config.toml
crop_scale_min = 1
color_jitter = 0.1
hidden_act = "leaky_relu"
widths = [96, 192, 384]
attention = true
init = "trunc_normal_002"
residual_init = "none"
orthogonalizer = "polar_express"
final_lr_fraction = 0.1
weight_decay = 0.06
Rows from block 5 of a small image super-resolution model, named by matrix and row number. Rows with one number belong to one channel. Each number is 500 + 40 x the weight over its row's rms, rounded and kept within 0 to 999. All counts start at 0. Numbers have three digits each. After the name is the row's rms in percent of the matrix's.
After each channel's rows are labels from the 100 images, of 14976, where the channel reaches its highest value: "lies over" is the class under the peak. Only what is clearly more common there than usual is listed. The data: rendered rooms with furniture. In brackets: how many of the 100.
# convs0: first 3x3 conv (model.mid.0.convs.0.weight, 384x384x3x3, each kernel summed), inputs 0-127
# convs1: second 3x3 conv (model.mid.0.convs.1.weight, 384x384x3x3, transposed, each kernel summed), outputs 0-127

convs0.67 100:451486493479436495454519546453542459482535496474494528471529506472442505452619474507470516549413558571570506512406519570444553484490462483538495452496499478475481499528545468543515472544478481454494423493404520451517519587575450474532535517545476536539506495475485538513523606578556487434573499466536498414443468486560540476530453497490497571516494490505510501503588494480444515528529
convs1.67 100:545458515534484444471436498562516485467479467509494455536512518402513561518435511432464472526540522460434503527518550497472525525468424592424494546523426452563533460460539504467513538438496440469531542489443509491524503452522533455542505538502446494514495550394571475537522451435464444509572440476516549488534526515462523519475471489485405529498547514473544552541478535455448542476502
lies over: dog (41)

convs0.1 105:511559448462546482503413539533522530573491515452462471440513509502525469461500510504557503483502479492495503520359454485470518579532503473522481561455501470481518523499542476493506514540532476505500519546512464515457437528504582515509465507554514489375507495526497489503509500445434472491531473482484586520500579541576547472458507558554470455535544532438522465461571511433547535548480
convs1.1 104:442493498494442517503488523441516486563450542560475541507563470563522452564542521466494502460466495449488543479555430496450527440495509481518500462512549549435442499547528468500470505465434514437473518492483511512561534467541504488505511578541488390538504506497499576489525491531398532535534551545518447534462527499474463566476513519529526546505529492471540448442517497545481495519523
lies over: barrel (36); trophy (30)

convs0.267 110:529487548531490515537447504454487505460481463461507434418495501494496526493437543378524448560499473462474566519545452483483503423514491561490606515472508481461495527542477464530372476529580568454508535534535469499519448522509476424528441545535523490449560517506527553468491489525529516546492447423480506532464518497548434491439502541430388559436504419438478490448495520508470545540456
convs1.267 156:489487589543521482559466511475522469571476464503501488521471525509503497453490475592557506469446489490463466508526486563503479538486468446552528476509475488516475491439442570526503487534505482481530498487485542455529539512527544483463538487533449503456516493520477460506503495425506406433490487617467500525454569468469465495490492535564528483436448496496494440501474468434492504441507
lies over: wall (100)

convs0.92 105:477498456490508506496498548542500473419525479524541550520516471503487469500495535416487509469507429499511479484479498414489475491543520450487490471521497450490518526508592520458444539466527542514524529494550545379470544471496409456524484451483508556569424471544457513459468482462502514520493529559526548549519494431552536510478504485511507541478474454470518455454494513556495493499590
convs1.92 104:491477459477557550503482490483566529537494486471500500469454525553470516474452511530499463449497532567510471530536568411507490485444466504417555525479479528478489557510510508539503507539451559452518468473487558535543491522510570529443534531450519486545458477514468585499479516509513489559478453424587462480545489520385480485539463498515497477531517472566520505564460502522436552527550
lies over: wall (80)

convs0.199 122:552507459480461471496479519491473560392508507489590474488466510494555520449444493535490455507535556438476475450441487417473515530557498509465532491512537503440489469492561454499477492525514481502539514467446486551461414533529538435556510561488496552443482574535506494488477484502531506544508500444491570576475448527469491528504514466461485480517429485482515483471502510502575450505488
convs1.199 102:524457489484469525480475489440519434432521473461511536528516508477487478533562477523428468496464468517555508509498401518474509494531475517513407505489545520459476450537474537488480494502456519526505484494561470518434493466445509511486569472553432497490459530486494506497480494426526540583486555491532521525487579488552495479493527528574487487411508431429444495530524447541451521509423
lies over: umbrella (38)

convs0.98 097:497508472453480464504530471451507534404504485546522495513490539521468524490525432451510508519543491483448451508537506431476426477517558487496478490548507548511406490551557535446479529477525460463503510503482540496517483467538603538498572428524545540495554488466518544483482503515531448534488486483467528494512600508403499529546484458483526562553486542567531489531532514542442462525480
convs1.98 087:506486534479468536543524495470488525479482516447549485467502559502471500494500505558557471474479524443514485512561536455474493487518502486494542539518523505407488577524510457506421492509561512524480491455486525471494453504542453496492433493597473510477471502409472515512497560475462547534536528565567593549484476511485454473550498580506510455503524492442504492451454531456514454483517
lies over: umbrella (32)

convs0.347 103:495487403498553449432517476422457530642498449477555521512524496512525456496419518500482540468483445502490499532523479439503516585478461437474511540487524475510498618529550517511583534529594510516528586511506545549533547434543549575450483510455524509498489492516459490509458520513514478519468558513538539523457533449453495513514549498527497448523482527575476489480481493561433539538553
convs1.347 112:538492440500437570493510490521449470361496498489434488496522487503503489514465523503492431481551539468509449532454522471584541477551469477503439461515447448562515465428508534449489531460445453551493425496471497478540492511542459436506507555500430505522538439451475430517450495510540477517476451410546490458492517460525504436557436538499502514438502459524494452489516510463522490469461
lies over: door (29)

convs0.302 129:522506476497474508504326511401539500454494498511489484465517526573470500486480505576511510506471465503495526563428437319603492539551484467502509465465497363488466477492435483505531488453475508476502461461458499490447443545440438508465491467480465443364397471529454424458529513490405446475533423446488530477520558460492512512495548527505546441498481482487539472456488489468552489463529
convs1.302 141:546557496517479470475569526515502563487472529521543566562496457527551435486508467581561445468546532568469517520521529523505522511460518450500531474470447529500489478463452464499532527509558444482464461511489423455473518472452504586474551508412442535588567437508494458462512488547544487487428499491455461582544534557479555498447554528469464474480484535534445556532484450504465492564526
lies over: floor (97)

convs0.215 096:503496522503457491515469489474498476483503529436515539443479546429542529500688485577488517499514481458441507522437476395494493475504484473581544516534459488472489564471476463472518530486526455413515493509467566495517460571452458428470438489586497503455474512518501521458495512473494498512548583476413482490588557555463567568583491470489594451475542504503518581490532527534464468455524
convs1.215 099:458477428486421510492450505525511487499539488549524506484509447484552480477508492453489467532469569584487534495483444490487483568542497484529521530534598529488478475409503435566453425523502517426443582535456588469496603513499552472481513505473498424512542488433471538572569454489495492530499530501558506512498522460570455434438509531510505561487491484423493479516525483530408522466516
lies over: dog (33)

convs0.192 102:473480528499492517479423516476507515452502415530578484488489506471527510522374494479483531554486517520548463521478490400537552528529501469521544447470478477425432559486469529464501544506431500533487493473479542488412413476502568440499534487493508504336430502455448488527466503394453498464542500476540483561560611438449447537462532543476385478607534571497495377498475560530541504532467
convs1.192 104:532487513459495525551593512507536500496576532438480493473534514527485481544498505530480441501460483503471495548578518496465444489463482534414475397516543508496516420472533544488515478443473449491459490490495421545533537479468434606538462549474451520514500488463532462542480524587488516482404512437492529492414418519513526472610454470496547549478475490461425549513492518468523460477373
lies over: floor (100)

convs0.310 127:514494480485525495511454529478514594623533488485539507545485537464521442498366554526458500488517449477507537508595475460455488543505502473432421505475474505384553497504382466500476508465491499485502477441580518565469511463432457389500505497473450497607425538524492493524494486648569599500501506556505527578523466434502527542447549493492437530498482442495438522496469444544502453470480
convs1.310 143:496466528493445440528437474499482476463529434467513495473453530501495572523494466448467472506480612500447463571507549555529488539490499503568564532494467539531516450453514431513503469538521504457553435518504510460514564523521508542502524462526516490459478523490460478509512467419522478472493499530497480523532529487541542549509524544534509531406526526501467440505455399532537477515477
lies over: window (64)

convs0.90 099:592449529491510464468635494523462480591505474537491446490441477489491445475398496435501524497473537565552447475475480474551510485516473535538409462489458554531530496456583511471529476537455502570450484435440542644509563471507487596563421534480443503526542531522528541579514515507501506557431495454506588545525449488500464549457557467556466523507545485534513501506519493532503565485488
convs1.90 080:501530462570566485470487458466525457443482479537515518493459455523497557510428575549448522400456551485512544490519575474515522432553538492464511499414528470513521497483463517452507568419506475493523481490502433487408479507471510452485481494571467532499533530521474513535470556430524444526489501504450435479449504450535496531514497494472459514415460507525434498491450468535475474519529
lies over: umbrella (42)

convs0.139 101:445524498549453566564391522489526483527492455414471466465569477499452484504544525451526445519466510482490456477434479437561451653523522507522540480559529570417526524507558521489577511455513526557523457496481449477520488489501495569408551499563524490495408454513485466545483486478445405548491506496508434459516536441418515499530495539521454508477494489513476490503531473545496484441558
convs1.139 100:500548454464553480382566510464538588531525522510535578505474482523516484512540540555512484537465513406508545558498492466471538454464490471516530515507515544491433544541490468487498519509460466494460525456429466463428507409492467543490522486412432462526525494544485537510538520484536557478456547531538490579528483542506566562533440473516550472563515533446521522514525511541555468529506
lies over: barrel (34)

convs0.327 092:501539438500508480479522515524532549509531496510508475517508498414538513487454574366530502452543486491578448339493393414426528516506478491520445479526463506528465500474545501527586484495470483528513530443548487519523496463526447543494466497517481477506510468568515611500487509529563512505488485505486470496449513461543521486530477435459375534551571443509479578500579496523495553511486
convs1.327 088:523524480537597545509508503403456478516496544495502594491542456534483453543508510556532433449490524518539509562580470481488469486620506490475532518497540438503573546506464453500470556497541565476472469542479535485523543489413557498488501517549492528527475514510463571482449516535503478515472415496448532508545492472541454470440559549571529541547513455603460502549399528479522594535495
lies over: window (58)

convs0.180 121:490497476500493442519532499552513506511562455485433532496570510523416490414488540543539520499463471468468506539474515347597502561468482477482402528476502424397496547547534458501474503466528558454476513439469541460399435485483500472464505528552470465459530467466482550471497508465441420526531449568515517485518503506516515472481497515501586494516476527471556424468470537588418532564444
convs1.180 139:567481515528410535468497524423586508396509500492484504479485555495461505552421549500512514517544464578446528499545430496403502505488542545519530469450494419498558496499459522509494545462503422569564497592543550497516481476463474527471436491519551548569505516597515469442522513515488547532457461466466519516492490475499433505501499485484462551477537496471494549498520548553529517511522
lies over: sofa (25)

convs0.249 102:497522477505418446531471530465505479485524480468520439476452539504467478543425512487477467574513477541456487450503502444544556522556466570445509521466456441522443523504497500534540483458457557437526529492464512463453443640568481419517463580488511509456531565514535462505466480527517581445480417491432519525573578504519495517432456535463520447450558525531454454507484491450524463538456
convs1.249 122:470468473451570513444547470401480425487555486516504504460510556514543544552475451478483513478469549439478534466554530561543557513503532545513497496509550422575487509443498458481454468505570497496460479470545490491492465470518465562499504598521461407476507472514461519521415470467419535507493538499471479533466495494547498481535430605570486522465612438459444492548491496493414493467460
lies over: lamp (26)

convs0.264 091:512463564560463513535441461554478523497459504539475464539495484543552473526509507573512529452452542507525536511489510494554580552535468476503467583541492524494441526495517486562598581530526458489522521551520533545479527506489537552467454500495502476453394471508489515524456516517531533563550491514613524506533489486548512493464517483460513543420494436427522574465483469465486561464530
convs1.264 094:473554455474495530521547500464445544456592536471505431488487448446519433529420490472522503564495503493480487474533518491558473399473515495486515502519468449471451503477473550442424458511409500577528518481523441520524467521525462489517513477506527486558532462475524533493449453558417519435486500500494423438437498407444528505518527482531532492472461555512439479532559560546573465494526
lies over: arch (29)

convs0.260 100:460515498504389504489464506520497493500471535502534467471571451542439522486538435491500511505478419473510422532469514539509425455487471488523493443506489495488468491508539493478453494518466498419461472440508505513410488460447498508545507434479485418521488494510477477496472485525520511478444439482495467503432449547452519511488504461434492496348475509488522470505523481478461430482470
convs1.260 127:437523534458580508534558517478477490601493525443426569503480484466524438492547507532562537503505484487533549446416499509564517528460456562492374631549476531506519531556499492465498579479522540453552529464517518474499476433510493569462501448519407458489515517482509496450530502467426526460512515568535522500499529542540453570474523521463481472499536426445484561506477423425516510502460
lies over: barrel (31)

convs0.6 116:579485495543591472563386536448495508476511470489445511470518419515520553529432523453504515510532556491510514516501456461461525493513498497450520486476509466464509516494475484512469478474534500515516526481459403566494424510470526423466515490513477472457435483434424459481471461520492498476459474434462493524577506487498520434379431477486474503573484442455452459455461451468544467508526
convs1.6 122:488521512516403506456567515491455541494512478423517559542547494506573539405484460544536465497477462492567563438505428529576496480532466503538458518466513477504535589518469549449472475519532424494471453499559546449473464460464427472507514519523496548516555487515516478498455524560539457534471573584497507444483504525500526507472507528484483445447560572530512596488536506505541513524488
lies over: floor (100)

convs0.274 136:507484419524601447482521521496465485625480450496527436546417529474543490545492463526509466514483499455531463460545521533477469476548460524472554441522523477542486456509486484508417488467488462605494497448460467565491529517524549522596438544460479458498439522573497490511533499556504573494473497479512522474469476532494499490384485540495460535482527384493506522523453473426508532554456
convs1.274 134:500549549496475512494493484478475472463493519487502569547449455551521517532482466532491509458460465473456494626512480546555504444476530539566552554482458425523499449468584488504482490529536464415530420499523466453495489472456562446489499500478536524480455538429402442479444435483487481483454531502473533511501486494505502576490491515537549526397493484537397537486482498470494453514467
lies over: lamp (50)

convs0.117 098:446514503475481468524505486512483481479481497467462554547452451512505436454572503542489513460502470551471441472452419440515470458506484449482469553486491488539441476510509513493483500525566493489457583529446506541456469495539487413488520446551457488465490464504578531543508492489529524379554492539519519526491495514551460573455562490390609496445500480467515494541518512481528449522477
convs1.117 098:582473539512446483422451558584460564486470459500542494516480509570540492460370484451559498502543498464492539526444505589577517507519577456495496444526473465516458498479512442510466562431501468452517475515514480504488536514504466530541512515507527482478498486470475457496526583520517555521494499560474453511437422511430571501587504502450515537573450490485474486505562472407417463506495
lies over: dog (28)

convs0.66 093:480477562510543548469485459498502510525460459496472441519414541449497478442498447478466538503491506539535474476439543533482492554472496488527536522524528517536447547504563503496449540473476481484473539475543485517511519467533588518508544440539482482466536504548469542487449504451501512539557510528526486488473556515486534497535491472534511521542497565492487494472529498533513535573498
convs1.66 090:507482495532534511576495557516518523519582571571448541410550503468452522498520495495543524484527475613487539547528524477486487509475511486527475498524470522567524490575472502459563505491454464493572525508492491429504482488521484434517396511518548470542472522502534579463578567525529499490483428492496464482515547562484530451494495480448479539504452457539474481463514499500504521519525
lies over: barrel (40)

convs0.332 089:505476540465453417566548561440488498577515491532547491420500563443513492529531542450484514493421493513485425471488470573462488455485504474433501417470414502528521488429542484496479511504472532473487496404537441540523474463537429488557468510466448424472415479515507458508478501556460516464489525494520548466460463513501498524458480516572507474545475571487479545517494490561522519491542
convs1.332 096:470506484552512494404470472489438500461475435429454482494469455493556506498512478516536487501480494442495459516472558517513487505498502494550513541473496448504452472523468485439561403535652547521487486573536540501558508557518507556561469510487555612459492475469528494525518545489524493523454504561442528468487540448506501534465533505500495504434494443553487523444488582517481545490561
lies over: door (29)

convs0.224 090:539471517491515469494529478517511479575525507446517524460475522485527535472468493516552492472531458477481476515479440448544495456524495528496537385518488471485478600494452496553494507519506523512526565487424526504507503554481526470450561709480502485495539554494498510519524483505467515470492501469486506537512468546444509547509487439477511504484490469501457520451514509426575526493476
convs1.224 117:523538468536423423510502455566489509483481459460535478492535461488500519541528405509435501552482465560439501500453475569437472510510522509479419504437508511452504412505429469521517441535609571524479459535516459509453503470531548502540507441551479542460520469429480465524475453480516538525470548573444511508459512481571535475481602547489464545476543512484530516518525509590520476453513
lies over: dog (30)

convs0.96 098:536515395532463591392449492496447509527500449491473491447512504449533486478457464463502485493494513485555466590413543496506576503491518500452538531506464472468470483492489508460567532526503466566541592485445530559457468504580555509465534503537517537442461484452503501549466504502468471491492413517510457440507519521496488483544499506494516514497532532496517458513478511442473544428477
convs1.96 089:594469476439473485492530502462495488500502529465511497486528489585488488447520436476477494486543443445484511547591508418456396520491468533489535458501447509524514486510479497424476506473598478511496446483510443484521396450607422469555532541421438529487503509518508460479471501595514595485482527512488536518416505504508498513518534432483430538514439491574534472516560503482532442549527
lies over: floor (65)

convs0.0 105:502509350477534519497481513503533453493486480527516510505529517504551463463527482534524496508539527473508535486467492526488499488467483509517511577505473483558491520447447522449484486441458467506500493459606543597645570537526473475465512461465508471505454513567486518484511458496472402501456511497494510499491436560414511520463547418449587575421541544482513579481479509550497483499538
convs1.0 097:438514475507440505462469494485477458522487529473410514500433496464477513507409475452482518493469492531519480485534527449515446463480564489442561554521533477518491548495459473422504432479586468457515547516482422454475526406517522585553540519479433528483583482552511539512512461484520472479513454453519470511436493448453561496535580510525493556514442441518462460510546477471524390472487
lies over: arch (41)

convs0.7 100:536525538499435518480457525567561505474498493519543528453552472469468504470413495521513568504520381509464495492450532453467498462502507530502460497478553485456532609547471463491485505455448490461536556535582445547432482469453531463486468530522530463512499478592462454540431438467558489453472465473496492511481523510574530555598566467421477468429467467514475478509535507479464492524525
convs1.7 084:482526455491458503562519518383570457444522491526443549470504508521507529528456501502479558497486478449502540470565477510472523531471519494504477550539476493457568536486485552495548548513551494494508477484600530435556452496573553532490583478548468513542455483559522525496530541439451504506472512554453432468501564502464472449481523468500489471564521512482554443480564484598473491455507
lies over: barrel (81)

convs0.292 101:534507453544471544539439511449524600466513500499547444476372504472580447489426555434479516455477457463486496482502438503512485451506475553472569498508532444479484443509481501435553558536446490499506478468448445429550520520486545537436465531503493459535463558497541476540526519512493548526411466468458480523444503499451522501486516452438452512478429460502431519529518566467507511555463
convs1.292 096:449544434446484513479518491598477492599494450461549507515516526500478538498460548541523473498501513504499464526485544405538491456442507465513491533468539615519485473490537467508617469518495487572446551581516491480524520500458497485476533460530466451450458512435513500507506490494471545530546621581460475502500519553512503522501589488541588473482450501504500502437512466469503495461526
lies over: arch (29)

convs0.179 106:495521602549499480444526485437448491454465532483493488432495507463508491507356563473440499489521473543476536519388467438444491420476583513507429493507543454492477445538518502532602501441526525463514535510591460521575427502438489542471480509485472487524489504521527499571608523546552486509519484520482538517502537482526518439508530399528512406499496497469507527520510485534472530451489
convs1.179 130:473458480549485494480520474498457539508458516469495450466446483522489511410478485547472508530481533446572481522523452455415413569485521469536520572528496452564479537412480526502419456487458517607510464568539496519526512517475478462484459493516594485403468474475531516533463505497434449436468496497489490449565471473485504534485504539469517547436472455490492506428490623519519500504491
lies over: window (92)

convs0.298 114:502509327472493537461544616523500515538478495501518515497501467488488490493409424484546484493530458503490517507561515480455514457478479507505485488540474534443539513485493473474444483385473505485570520502439453519458508475513497438526486440520479457456535494466457537476460499558515552476398503492527558489557505591560504524529526513610454610495524458531543493500472481564564471550435
convs1.298 119:454550527556467530491525511504487472552514518485506594551519502545477461498431496481479525463389453415524500506454487490502453511518520529585505521433510433450558507511547502489527483577471486492476563490501491458542466498522503534432531550482456536463452533537490567552539502499475400625523535569490505507507494421506528501454521478600570494450531490520519447509501454486451451522496
lies over: barrel (31)

convs0.3 133:531485481484511476522520477513491555519502480441461462520498536485514527563496523526471514508480481474504446467413475415445458534505420483459442452441467444450510451504532450441508492493471473454526455475509513530479553435572511482511503464520502475591502487526530507526469505465467438549463441485480459496500469453430525493483489461472525513491469505549509436541524470463498503514522
convs1.3 184:472499506501428505548468528500467432450436484558501487504436520475541505452470520505525514453508551517532500546520473515509480562488547378500507566555498463512530493433555506496498417491546490513522468529449476492462573506464493470540510490478517551431508465501492469464544407491474413398492542536508498513500433432498483474487423577497532543426471491471464437462471482554525534471523
lies over: window (79)

convs0.293 111:461470444481458520501492482455489500501486432494506473518438556524477473514454488444518489471485495515521482464412508459495492533488507429435496541509475505455595541478547511554474521486504528418535619563510555521465546542500560455535562470579540528457486506527584521489500489517561586529443482483499449500507445519485456452444520515564501495539540558512444479499521534486526482553577
convs1.293 117:476498531534444520515414508491532470488515562451440438533466447472543524497463468475481518514476432600412487525517466440477463475532478597482484513442456469538568522488476533516491452492490524524451499504541500632515456518475442381449440514534489485451499491485470571513483560470538487499530457550386550516503554466520490524410538448539506487533504453550482503486500543489479558551470
lies over: door (25)

convs0.147 100:484472370530466524511461490537518518533539423554443500462462507521457448529370393472497515503573441552515449504513457524587549539525437488540435478502536515555468580472566505514514538514512434460499579544444479513482491424521503519441468465430496577495519492516484465527528428430442481467476478465484551597482489519559554475565473411463469483446460504498531545481535477449570494522446
convs1.147 090:476479549469480461459523440396525538477527493519524581446559511436472534501511483394514497550557474454468554541493537515510517409466505484496443444467488492448468506496457487461504483505462493475462488497573478523490483437446512484582477537511474438525483558515520566483540571526463535459512532521521478583478510524494506525476505478514477505520493527531499508526500449493489472500426
lies over: sofa (28)

convs0.256 091:482459560474460501544516421398458555593542504532502512431505454412548489493584440508468490464486452522487490534478535486481523518510542463523447466549434529505514484537548428484510488441541515552503513462437531488404522534477568622454497489495491538502531487436510477522550477413544484532533515522599419531512520499534492464569450534488494509570489437479439577513457506455495538508503
convs1.256 088:558499503444492474550443525537491471500529579533485539460499478504528462455453543537479488526557522530490459526526504464498472529452425500477549563501529531464409411525498554510474473523457474511448452455483409519522500522442484463516489470546484523524453526517462478523501528457491534550498549470564458496533504491518500487454561496525550503483517523501477427454508496543557495496512
lies over: trophy (31); window (26)

convs0.286 086:552492454472475496479457521418440496498452507450551459492473483561424451481443505506476495523514488505514495518508496484475502430499459477429534526531493510443575567471540532571542574604437540526520564430529439533525501491530490535521567564581524436575527518485433462484445516526491532512483523439471521423500473488478468463475441492488467591450529460465471539490487517479440518482530
convs1.286 094:512565452569469507487534455497525536431551483521449566448539463494551546584521534505467555590462503524463467466464598499500514439513496496517523432570463515460471412460489526433546439411547483490496518607509485512486522518468486475465511472477421527521515438572586562571540455533559476472544442514573442526440574490495494478476519464575442502448538512470487484490491481516503493482514
lies over: barrel (35)

convs0.154 113:473474449479478443468574507512486524535451422457490487471603536468475483480428505545474509542535416516499429551456491451529472508481509426462527487533481458447575620511539502467558445430481539544455526568551679494469555482510514533495513522520525506505497500452565535550511529480528450465467484473618552501466521457490508461533533489498419517560512449561458431518557516487517524458496
convs1.154 131:538465467575467581480473533425445451491520487432501480619418510491506527541470459491490539400452483493464530501510495519493516518547473540484536554497471433478508504427490458468490558507474529524527448439518452556515459483480464513499450513527467516481496438460517476447475423483504516515482458509440491529477471461522480422498450566409521573466482494472445511468488516469501412523462
lies over: window (94)

convs0.210 084:441479442533445496538484566496510546425486505497545432519566498539459466440579541476492518507446553426515504481462510487564442453439519491491504485514486508593571490549415507513457547442523502526478516486479533463462577521572511509628511459517521482464550540535528583508627511524446434522532589476431515471522495498496480527481566560454497540462493480451508563533546497492509498453541
convs1.210 087:472501481537477498528517516473559450492515517563442556441459475432443528513543554469517520602568516536486526502485514471508563533545518521459576486483502499569449491517499466513521544553553501539465496485544568507523543577498468587467500534478579586533531520490467470446540452533523517586500502492506463539452631469503483530436424569497492569485502488500556580537459449492488496548474
lies over: sofa (27)

convs0.174 099:502506525508440454499513476448504495479428520493551523471534523498417480508481477528493492450433463457497454492439495486497530491519494493571522527457464462488478499527521457520470507588451512461493515468481468489464462500522414463484453525510503503442446486496474465474472521519431392507488414445579530477417467456496503507411523438527519480439496470515507492538441476500487533491438
convs1.174 125:473465540558573469527533587554484481517448489474458502475533456473489497531520514590488435480484480604515497454485483502458432511462526479557532507530553445492483476566501497558534514428420416513521503513510569551547477545562534540514551470470538424510573527517508458510516428441537490550500488548480484478552530479451445533562477501474529453533457505489431491470511559500493480469433
lies over: floor (100)

convs0.46 102:500486548519578471446423452535471550523513458512543537558554477511519508494475518518507496493434497499498531473526464505452555456519459460459515534446516517479513477516502492471452502480503504604505541508496467452506483506420507429497540442475492519574458477545527482516518541490499496480475487441510491418372475488603499480469525423461514527464537411465480516527521481442523506472529
convs1.46 102:513512524507510495479491499481478438451467480474422458471496466477469525474455450530423486449511464488540400486470454548494449429479559470518525507486495454475541485496471521513469543472416451489523499554546486566512395540464481569528529550501522452543486486437521524449474456464458475510540517559461487505569533499493501527506465469518542464546484554522419562494453578515424491469494
lies over: floor (62)

convs0.335 099:473533528532559522386478611449444475639490436494588505577510472500462496399420517587468474522512542479472463483459481523490479487437496535474504452463492462504488466521474415495476514437445452502516463464477485491553516494464505561530498467515485441470490509486529532476502495505541608463477466513466523475475483506552496506458511560537406456534574458467494511506467502538526520524482
convs1.335 081:521505472493505454486460481556483447494496514587492524516450522561473508487473462499469500469526565482465509496461548478468483529496419490514547528532494546526497513441543508578507463521514503503510562500461476545534528523492471451470567499526546451492484526518475506507478508468520400394506522518449495559540491486523550545451471497473537471524439462508603442491493505512524480545505
lies over: arch (28)

convs0.63 104:492533477451531538411475498510493478495489442508493483542426546522494499502522525563428476521515497466516504461457470404467500461472474525537454444504499390522563463490401512553536498484518538466521385485429509477493481535452518493491481515481513456501474533575458548531470468539525420495465509484391402474503531564451458484444560475549542528531533485484487486526472461442441509501540
convs1.63 133:425503490517501525531499522593513520498482606569438443528437513495531476467456514468487512507453473493501481518499495522443471486502549489480518513438404406459500524459503525494489477477462442551603542532452542479476457479543459499474586513496553509469545522547558458455531523510487464513537418556438455444440444505469490501508501472447529505574417533498497468451589596523483426484512
lies over: arch (47); door (38)